Weights of a small image captioner: 14.3M parameters.
Rows from block 4 of the image encoder of a small image captioner, named by matrix and row number. Rows with one number within an expert belong to one neuron, the router's apart. Each number is 500 + 40 x the weight over its row's rms, rounded and kept within 0 to 999. All counts start at 0. Numbers have three digits each. After the name is the row's rms in percent of the matrix's.
Before each expert's rows are labels from the 100 images, of 14848, where the router gives the expert most weight on average: "peak on" is the class under the peak. Only what is clearly more common there than usual is listed. The data: drawn branching plants. In brackets: how many of the 100, against the usual share in percent.
# router: slot weights (encoder.blocks.4.mlp.router.weight, 16x320, trained with AdamW), inputs 0-79
# up: expert up (encoder.blocks.4.mlp.up, 8x80x320), inputs 0-79
# down: expert down (encoder.blocks.4.mlp.down, 8x320x80, transposed), outputs 0-79

# expert 0
peak on: wood (37 vs 6.1)
router.0 109:560529504495459447492493493488486488541576484448498526522568480489490528495523532468427491539473483431526480503544464553454531426502563493408573487580568490569512463502544502483456506490578566521527503532459499523474524408543511483513525491
router.1 089:549509528486514489499525436540529433516493473506552456533555495478463517529456532447456523496578449456528431482538495491433556491497457471418525500550523449513481535517577557559495547533503544451543480569551502507464561464538527472530569508
up.0 071:494502520500522506500494500500491497498499498500500535500287500502500493526511499553500519500500499504456500500470515487500531500494501497502498510500498512488499502496500500500486496501501522500500501489500503501503490494502473485501495690
down.0 087:532508464517485515525517552396496594445433495499421494526486495512511520525485522463479471518488489505494477404508499568444528505496508490571507501498458486501493500486504653502476458397445499546494499463515432440506461599490469497513531538
up.1 087:503500503500493495490501402499500493417500499506500518494500514502527500579511301500500500499518498457477500502500500525494500498500500502500503502509500496502500500519494500510555500485500501502498498501501502500502508548500331500505465437
down.1 099:499466511529513419484489494575363501500506497547516495544594385501487518498497581510487406504505460521484521512474593563459536512483520476519512459397500466497518595501509544527500504490533496501505460505501559533460493413510510487506397495
up.2 070:505529500482482556501489467514501484500481515500500493503508500499436500485503493463500500500500496476468500475502500490500498501500505500516492500510504514504502500502500495505516501504500362502497498500501474462497500499500633500500499499
down.2 081:591460494573508386507550503492472514500512487503536536531545515538504543493500491551536525480432507503502521570547491468544467529500413508485497602552498489480502507605437513523517537506497523522514522546510515512500491500594466515493490503
up.3 146:497510501500499500490501500507491500596498500505500481498500502504527500000499430491498501500500498500628416500500501497502501500495498500499500498500500513501502500498500501511500501405502663500504500500495392501466498500501500500500500502
down.3 118:493520440522455504500500539535471546377432503506472488551536560486582524541505553511504494526418511587545504541539504503479484568536525455596524528483503473482497442469448459543509491538489454528501481488457461470519533500493500507515450481
up.4 061:500500466488542500492499495497484485501491500533503498500478500500498508527502500401500500499498500499500501478501499497500498495494500499604403500500494585465498500500501503501511500469500483500465500496499488500500500499518502500499500497
down.4 077:468522510509590460503501481491498537487526494480461502494481492533469501486493493516429499478419481431514497507492516561432500528497498511589507493548481500541517509461499553579487457531503524452511469511523497560553495504485607535502540495
up.5 084:500501476578501500525497507500485476305500502499500500500500500500521500499497472501500500501502495503356500497509500480500500469502492500498501500476499557482496500458515492500491502507500513500485507501496371496500499499501491501521499499
down.5 097:469442543487557359514509419488500559554482485470457517550586514496471460463498438451463619535450470483520504494494479478500506539500400525485509471502585505569497507573514539500488496414551589490535500534498505399505507496478520510467498466
up.6 064:516500501501495497505537500500442528500511499499492587500496500498549500500500513503516500500490507500484549489500500514497500501500501504500502494482501358498517500444408516500485500500500403501498500505500475487500500511499500501497500487
down.6 097:497567464499530510519511510517584500487508512490517472452525502515508481501500460499482508503501521499530502567542547503548554454483502512487489501520501559526480500471626500468517602502502501502386486495538505499523497507507496499520486461
up.7 092:503499503508500500448497502500499496500466541500488500500510500500624500482424519500500500500509501512504368501500501541500496500502499501500479493505501500500546500500485509504500519497500454498506500500498405481500502500500505500554511500
down.7 102:538540553503508502473512532520499474491442616519507544421464517430441507458460507464510432472503533498498448477492484451554530483485547517544470517503525525442496512584485545431506447514500571438496500559522513493501549545496554509512549366
up.8 069:472500500499500500500499521528515501487498497500502500500505502500502498483500481500535495500511501501493540469512500416506502495498500509522520485499501481501500521500545490506525499502499535502499500480511451546514482500537486464498498499
down.8 066:550493511477597494522494513469475526508474481426488506529505440501454541470512486512512491517659493462550545545504493492514439490552512483471461483430453454326495562485486335591493491500591532517466473489501409496542480419537501566545507480
up.9 073:500472486500504458471497500501501485500496500506517498505497499500502500501501507500501501500501508507545503499502500488490502488499491499499497488500500463500498500520512519500633505500500502500500500500501483501500531500500494496515486500
down.9 085:499487500512477457438498490439477480466458501506518469545500513473423484467475506502501481479514456438501546486491500545493525531567516466522429562537502497509590517502554469526489389502539493507511500488476524465483414410572487633523485472
up.10 116:501499503486500496498489500464499503498500507503500500493516500503516500500500999502500500502492495456500500519501495509504497500505500500500500500500516500493505496500500529484498497497501500500501500500500502501501500500498491500517479502
down.10 102:495478438517589512511473499582517480500565490456502436489520529479488500500578411565494604504274455494505427500500511456479509449519489488483556600544486475535490498510543476574444499511528500554439502513499525601480499335455484543458521509

# expert 1
peak on: foliage (80 vs 8.5)
router.2 110:559535502536532565517504436480496455522553536502517515484498454553478520485478457565553529496555431476527450486450446517515467505503436501435478515451534438434542518549489484445479490518506565447517491477525429483498544557499515499553470489
router.3 119:481536466548472485518447458490562513454494511443517438464490484578424478445514384534538589477590526438525494503448478469514497491483436534463430511483548491549473550547497463546601503495539583498527499493509415489553508515554491450503459399
up.0 081:471506531497499501502500507500500514500500508517500447498500500500493479488474587374500500498491513500500500499500500521502499484501500536501501500500499516500500508496503500500502500500504499500506500515501501499500500500503543507499500509
down.0 095:494506504438515428490488500482518478484501510501496499500523483507493519516578480504607531518518497524500499426528515489378500454482498527518506475530489491522499482497522540525501500419505483519542499556435501500522368403519519406491528497
up.1 072:503490500591500499495500500483497500603509482500500569508494500519838504518510502501507507500492501481500499501498500501498503500489500507501501499500496500501500502482468497501493501501501409505437500500484500525321500493498504504500506512
down.1 086:516500546565484482571510494511502538442535483507528375481488481453493491484525489509506512533534528502463564503463500519504422508499499490548456477369542474524531508368480503490506531484632499529518503498509498482655485581455472520507497501
up.2 164:526500500500500500500501499500499497500499500500500500500413489500592500500482348500506500485500502500514606500500499501479516500506499500500501495501498492500500504498500506500494500501493503500499501308500501512506500500500536498475626505
down.2 110:506499540480530457478507511499490525431472496520525465397503493499564496552541494430508481493651541529502397467467509555493439498502570497503507545473498498450486509462502512402507486501559483466510491439470517530560502547400443512499522433
up.3 086:563492499519494500514500501491499500501497503490500499495504501500725500484475500500500500561500500499495541482503500497500500489501499502500492497500507508500500500498385502495500497477494483501597500500499490506503500502499502501500499485
down.3 103:481497494520464501509492420497503521513493442494551564521500493441498480507506515581509377507488511559498495514502507507548490500491450509444518630414489481503559546505483480477412461497525436480500455531483500545429483521491470541476504497
up.4 151:500499510492500502499501507500500499494489501501503470567530500498498506498508500495500495493500504496351500499500499500502500504500498498537497500499504500499500500517500500500504500500488486501500500472505500474501549502501500499496499500
down.4 138:428537477569459499552502500547529500499500616524499577497503581467485515501467419487507462501508486485492555523437517503499409518527517477447508494486489471505440509502530510501359506452494506508492502495504503494513467500432482521520507511
up.5 090:499501500500499505500492487500496500452501526500500480499510444502462500483501512499530504501490501504145499500517506502499500501500539496499499499502482528501500500501500500500500500496500432504454500500500522499487520532500496500492500533
down.5 095:592538504488492522494492565434497469488478479523500487505487485479523512495519505496371497491527517448498502497476509578494498494430496517383496459448600500500510559499501502419556474500468487525500512504498482530485491517490505592444485500
up.6 126:500500474503495500499360500499499473501500495500408510500503503492536500473505501498498464544497485491500500482500500501491497500519499500500500500507501500499500497500500494498490500473642501448499503503498451510494500493496494498494501503
down.6 099:522506577489496490478559601474516540519514497502488462499447493517496520491514497500448427452485521496489576531497517497542438443478508419516500481493532468560497553519531535493502558448541458491527510587493548502541511559537540601472496499
up.7 066:500483516500499492521500499496500498501498461501499499506484500500538525496498519500500495509500499577503500504502512500515500502499500500501497500500554494505485500499523500500513502505467501490499481502500487493496499500510458500499514407
down.7 081:489510528574485497451502503616495503472455498525509528513493428479500521625501477516501489503492509497506500492493500504438508518507415475498504551459479500488500500505486457495459502496500493476495474500495502445464483497471519518517495500
up.8 066:500500344502500501575500572500487501509511500500463508522502499500518499386496501501499500502500499500523505500498500498496500501500500503503548499500514501501493486500499500497501502501652534500491477500500500496496493499501502514503505498
down.8 100:477380609562522568528513502504458538494444480484542501487506523472503511517565585605471390499369493517488557468444498513499405504576503493508502499486529457517514516488503469484502537505500417514513464514500500490478536522502451578533513474
up.9 102:500500448502498501507505499566501495502499490500500500500444531500507506465443572500500497500500482493421500500624497506468501501500485500501498491500500500500506500493500526535437500501500486502500502534500500500498499496501634494500500515
down.9 109:505547495470523527500500500452522410491427455540508558563559430496545505511506497510468527567432505507523552479462582578493489475498583499476512501539401474504502520570499492443449461505658489570521544516514430462575424479515465495508514508
up.10 073:500499492501436395490499515500352539435506500498492486503497500495498500499498506500472500496481500390448505504500500501498489498500500500500513500494513500496500482501500500511501503503504477501500500513499483500500500500498494500506738555
down.10 096:531533491531666522518499517479509663506466522604457517490480478525490501451511500500471500503463500580491539501480521503514463519502466502497493599464503434500447442410418479563506422496475436484508491501477504504442552479451505526487491500

# expert 6
peak on: foliage (100 vs 8.5)
router.12 111:525470455560473483588477523458520592456561557455443525472586478523423534428463456489416516504491579536511555460500511530530474474518496499477503507497529457512510509489508514504475546494522600554581456530555449539572574501519547440485462517
router.13 080:524419450463503451536452575497521464486476525540521513503457459520463544490479530524564510515534551497509441513558555455497539432449505577515561483488530476545508492448522567497550495478515521471550447536470552557515586483487575380572586476
up.0 045:499499472514500509500523506500500502501500497497537502501485499500446498525492502516482575500506500544554411498508502438490429500500501706491500500500506499605500500501500500507501500500500467500502500459500500511501500496500488499521499347
down.0 107:505510510482498460500372514500530516488493517465558467472512489403527427463468531504543510508497498560505497490537481489571496491516596497498482502453507529512482470537477422461534455490500509510516497554509493489499561501540488514445477507
up.1 038:486501426486499526501492481498500500498500503499500500495517499513477500501499506502500500504502521504670498494251500493567500502501522500500554498501483523500539500423500488498508502496469498498497500501509497549500500504482501500623499314
down.1 094:474664558498500498540501499483525492503492487518515497497493485508559581529494508459595502502502499424522533499536508514450474519555540500496525518499490494500499538500558496502501497513510478563500465494491468392470500498497531504494514560
up.2 237:496502427500500504501492509498512500499497500500500497500500500517500500435499342500500500500552499500605499501500499501511495500499500511494500507500500502501500500501499500500499500494500985496500501499500501499502498500496500500503500495
down.2 132:464485504496496431469512479500479512494499537434558506476594467473468517516503601494510509501459510414501489460500433539593499514490522475502642505498497436488495478483499385468506451509484459499476606557635514454555510491497536488480514489
up.3 060:500502495500501507500501497508490477499495495497480566500498500500418505579569467500499500500500489522508469500501496549527472505482472500479494500501510500494506501500500498303497499501498490499499500503500506499513500502494436489500501491
down.3 119:509545495500461470450516534496470443577497594494479507466519502506560509452509485656610539482493492501465497495510531500517548640462519418501522503497494502492498512485500527508510487514502487412514521500485459500492503335512524493516551503
up.4 072:499531492500500500501457499501500500499500509500498500500500500477442500492499315502500501500498500499573545503491499437517509500500507503500505500501503744503500501481500473499501501498508497502503500500500499479500485497499490500362496488
down.4 110:508552504516640575490491437515497481505511454646555433527481451503474502534509515502533565535563546510501447476485562501505502499499496515499479499497517500496475556500486497488505501486520508510500502499503507594500500537610504480496503515
up.5 052:500500497500503504501495500500511500500500501498500500508499500501521538619515499501558498500500490500077500543500500562522500500497504501498490500490526501491500500501499500499500497499503445500497501504498483436499500500503493504495505404
down.5 077:457500489524497534537501503500436501620495533488530564498500499481556513481526475503529507441501536522511530446500512504507501488502500488498495531483486493499527498502430522558501501500498502529501500514498534492503480499521524527519422533
up.6 054:578503496503502498500501494500442491481535500507514500493334503493471507311490531504480499501496497446374500501515490500497501487466482500497568496501506519502495500499501522500496559499514486518510500196501498483500442500514688500514500546
down.6 073:497476505492620568531535480500529535456499496544542500466468460430489497515532540485421578472576488504493484468364456461500524522502489591378557504480546513499503401492482456500473452423448448501479483675533498502495522571503498465503485543
up.7 084:496504500499500497500500480493499498503500489500500500500411499499554514507505500500494458500487500494498500500509500501499498497489532498500493500500500533526500568501500500501501562484508476538497485450488495499500749507500500500416498484
down.7 097:527511460493408564509393504504507481504466513509482498501497463420544491486489474510491503516507496481475515500489487468515506515532513455501547473639430478503478580586447488431501501596427518447492535502500485450486353496504500517500490502
up.8 094:502500535508502499502501500521499501500500501500504545494504500493496500569448544500495501478494460424488500498500500522500507500494507500506500506500500511441660499500500501501501500500500514515500500513500500488500474500508509513633470519
down.8 117:539461472493542540553529625454475500496501509489457504499478476462520426518500494472504502505512528576494404513502594622466420501450578500503517471501488500497405479551488446500493502487472502544497458477484587481479495483454475490560498512
up.9 086:493523501498490502507476500500500500501497499502500500496484500501525500517485503556500499500506499501473508505499500500500504500500514502522500500500501492499500500465499500499501499499489341492501514516499500491500500520500500499497500484
down.9 116:490504501519493500528476497506400486508502515431457549415545609497548537517471400498463506447533458472531520430590458495475512604502507521546499495468498495429522505593504460498506516524578459544474530500438501418442520437443439501505501505
up.10 058:501505624500500440373500500501500503501503497502500500518504499500500504537501700503496500500514486501462501706500500610499500500492506503500500501498507498503500500500506500503499500494502493500501513547496515499500500468499500500499512559
down.10 095:380489495500500570530501503476500464506495497545531501554449560515419483467500488480547500524525496467498503403522513494481510504556540453486602489481484504500436463505451465523447500559544534529504511534498498485416402562435480497483483462